Weights of a small contrastive audio-text model.
Data: trained on telephone keypad tones over noise or synthetic speech, 39062 training examples.
Rows from block 6 of the audio encoder of a small contrastive audio-text model, named by matrix and row number. Rows with one number belong to one channel. Each number is 128 + 32 x the weight over its row's rms, rounded and kept within 0 to 255. All counts start at 0.
After each channel's rows are labels from the 100 clips, of 14848, where the channel reaches its highest value: "strongest on" is what is common among them; "lies over" is the class under the peak. Only what is clearly more common there than usual is listed. The data: telephone keypad tones over noise or synthetic speech.
# convs0: first width-5 conv, stride 2 (encoder.blocks.6.convs.0.weight, 288x192x5, each kernel summed), inputs 96-191
# convs1: second width-5 conv (encoder.blocks.6.convs.1.weight, 288x288x5, transposed, each kernel summed), outputs 96-191

convs0.277 [ 96 102 136 163  71 115 163 119 130 148 149  67 116 183 131 135 102 129 165 135 167  62 107 122 152 153 145 106  60 190  83 125 186 101 130  98 184 128 150  99 108 146 102 112 155  97 100  92 149 108  98 178 117 141 114 165 109  56 143  84  95 172 127  98  95 173 105 118 167  49 155 134 206  90 155 128  97  94  78 103 109 122 110 160 134  73 102 105  55 114 162 194 120 129  86 167]
convs1.277 [ 65 125 169 110 148 112 170  78 146 171 143 110 118 112 120 105 122 102 142 114 112 108 122  60  64 158 126 163 160 178 173  93 144 108  62 132 127 128  79 137 191 171 170 155 102 138 110  86 115 117 138 171 134  99 119 100  87 135 125 100  99 101 134 144 132 100  95 140 127 143 124 115 124  74 139  86 148  95 161  98 114 110 118  57 113 123 165  97 107 119 124  68 122 135  77 110]
strongest on: key "A"; first key: A; last key: A
lies over: key "A"

convs0.241 [156 159  77 156 156  58 163 142 151 162 130  89 155 166 153 163  60 160  59 162 170 186  91 128 153 162 130 148 148 115 111 131 115 132 156 123 137 116 138 155  94 144 224 144 180 147  79 129 180 177  90  96 102 129 140 152 154 164 106 182 106 136 115 112 135 149 181 153 121 141 128 116 157 102 186 106 138  94 124 158 105  75  85 133 100 167  90 153  77 105 128  59  93 111 144 142]
convs1.241 [146 122  98 136 117 127  85 101 155 149  95  35 116 186 143 138 131 110  41 125 125  77 137 138 111 153  82 121 103 104 109  91 112 108 136 135 121 130 150 124 140 132  79 118 122 131 151 109 110 123 137 239 151 174 105 125 112 124 113 219 105 133 106  87 142 121 140 119 130 164 120  89 103 132 141 133 154 117  96 104 128 142 129 126 103 116 137  64 173  92  62 144 101 139 143 144]
strongest on: key "5"; first key: 5; last key: 5; number of keys: 2
lies over: key "5"

convs0.81 [116 103 108  97 129 162 167  96  97 142  96 134 151 117 120 155 124 141  73 130 136 129  94 127 136  86 149 173 125 133 165 141  81 180 145 124 135 168 106 119 185 166  95 152 144  88 133  99 155 119 150 121 121 129 127  74 138 101 131 180 137 148 111 130 131 100 169 108 114 205 169 124 145 101 128 126  91 113 131 122 134 133 111 106 135  97  64  77 155 126 117 168  92  58 102 159]
convs1.81 [158  98 115 117 160 176 114 120 140 124  92 196 177 147 127  86 162 142 151 179 139  95 119  80 108 109 192 148 132 123  81 133 100 128 184 174  69 174  83 117 142  88  82  89 133 120 140  90  71 126 139 115  91 101 219 136 156 145 134  97 103  59  89  91 127  85 117 124 163 166 106 140  95  54 152 143  89 134 109  71 186 113 155 108 150 124 166  85 103 142 136  58 145 153 109 142]
strongest on: key "A"; first key: A; last key: A; number of keys: 1
lies over: key "A"

convs0.13 [122  93 152 110 113  71 170  96 179 107 145  76 129 148 157  71 110 126 125 129 138  67 146 121  95 126 134 140 112 150  87 178 103  94 206 158 106 168 183 100 135 154 242 101 126  95 157 130 190 118 133 112 123 151 104 144 129 130 124 130 114 114 134 141 118 124 206 130 102  70 104 121 155 152 203 118  97  91 161 126 105  90 139  86 137 139 112 163 119 132 141 157  79  91 106 138]
convs1.13 [152 115 120 148 135 152  80  97 153 106 108 134 109 108 158 105 115 111  64 143 131 111 114 126 120 154 123 123 164 139 132  83 134  25 148 144 117 119 145 137 124 124 126 141   0 130 159  98 143  44 109 255 183 148 140 155 128 108 136 164 133  92 137 109 125 134 126 126 125 173 146 110 106 137 120 119 120 165  86 149 115 197  95 119 112 136 124 106 151 141 122 114 125 130  96 114]
strongest on: key "5"; last key: 5; first key: 5; number of keys: 2
lies over: key "5"

convs0.73 [123 114 115 155 159 150 148 208  25 132 108 152 137 138 131 154 133 207 105 164  90 121 197 141 120 111 207 144 152 180 157  98 115 166  78 104  88 148 187 103 101 160 107  88 129 161  86 104 164 104 107 130 119 147 107 141  86 145 117 149 158 137 101  68 112 119 147 115 166  97 183 141 100  71 168 117  87 178  75 133  65 124 167 159 109 158 152 117  89 106 154 152  63 102  87 120]
convs1.73 [170  49  78 132 114 104 122 154 160 102 179 188 149 115 181  68 137 133 127 129 153 121 150 111 116 109  99 144 142 139  86 154  84  77 102 165 119 193 133  90 131  96 126 120  90 157 121 104 114 101 120 117 114 102 122 101 156 168 175 145 199 123 111 187 146 128 117 150 154 116 111 236 161 132  91  88 150 119 160 129 213 167 141  71 158  94 135 105  96 136 132 143 148 135 127  94]
strongest on: key "A"; first key: A; number of keys: 1; number of keys: 2
lies over: key "A"

convs0.267 [113  69  95 100  98 139  82 110 112 121 143 102 133  93  95 102 151 121 110 141 103  95 156 142 127 107 104  92 114 170 107 119  93 100 110 148 137 154 136  85  72 115  93 106  98 134 124  87  99  80 104 144  83  97  98 113 166 137 140 102  87 161  68  12  91 127 141  92  89  82 120 111 117  98 171  99 138 115 113 130 121 103 146  58 117  97 111 110 201 146 132 108 142  91 133 147]
convs1.267 [136 154  91 150 115 115  94 130 122 123 191 165 137 143 114 121 148 146 110  80 141  98 101 124  32  91  98 143 176 116 130  97  84 135  82  91 144 133 161 112 184 108 105 150 120 118 121 115 187 143 100 194 146 172 116 136 138 124 123 140 136 114 117 115 137  84  78 125 171 134 113 125  28 179  99 169 110  78 157  82 143 100 109 145 163 136 118 182 116  89 116 126 130 111  62 130]
strongest on: key "5"; key "4"; first key: 5
lies over: key "5"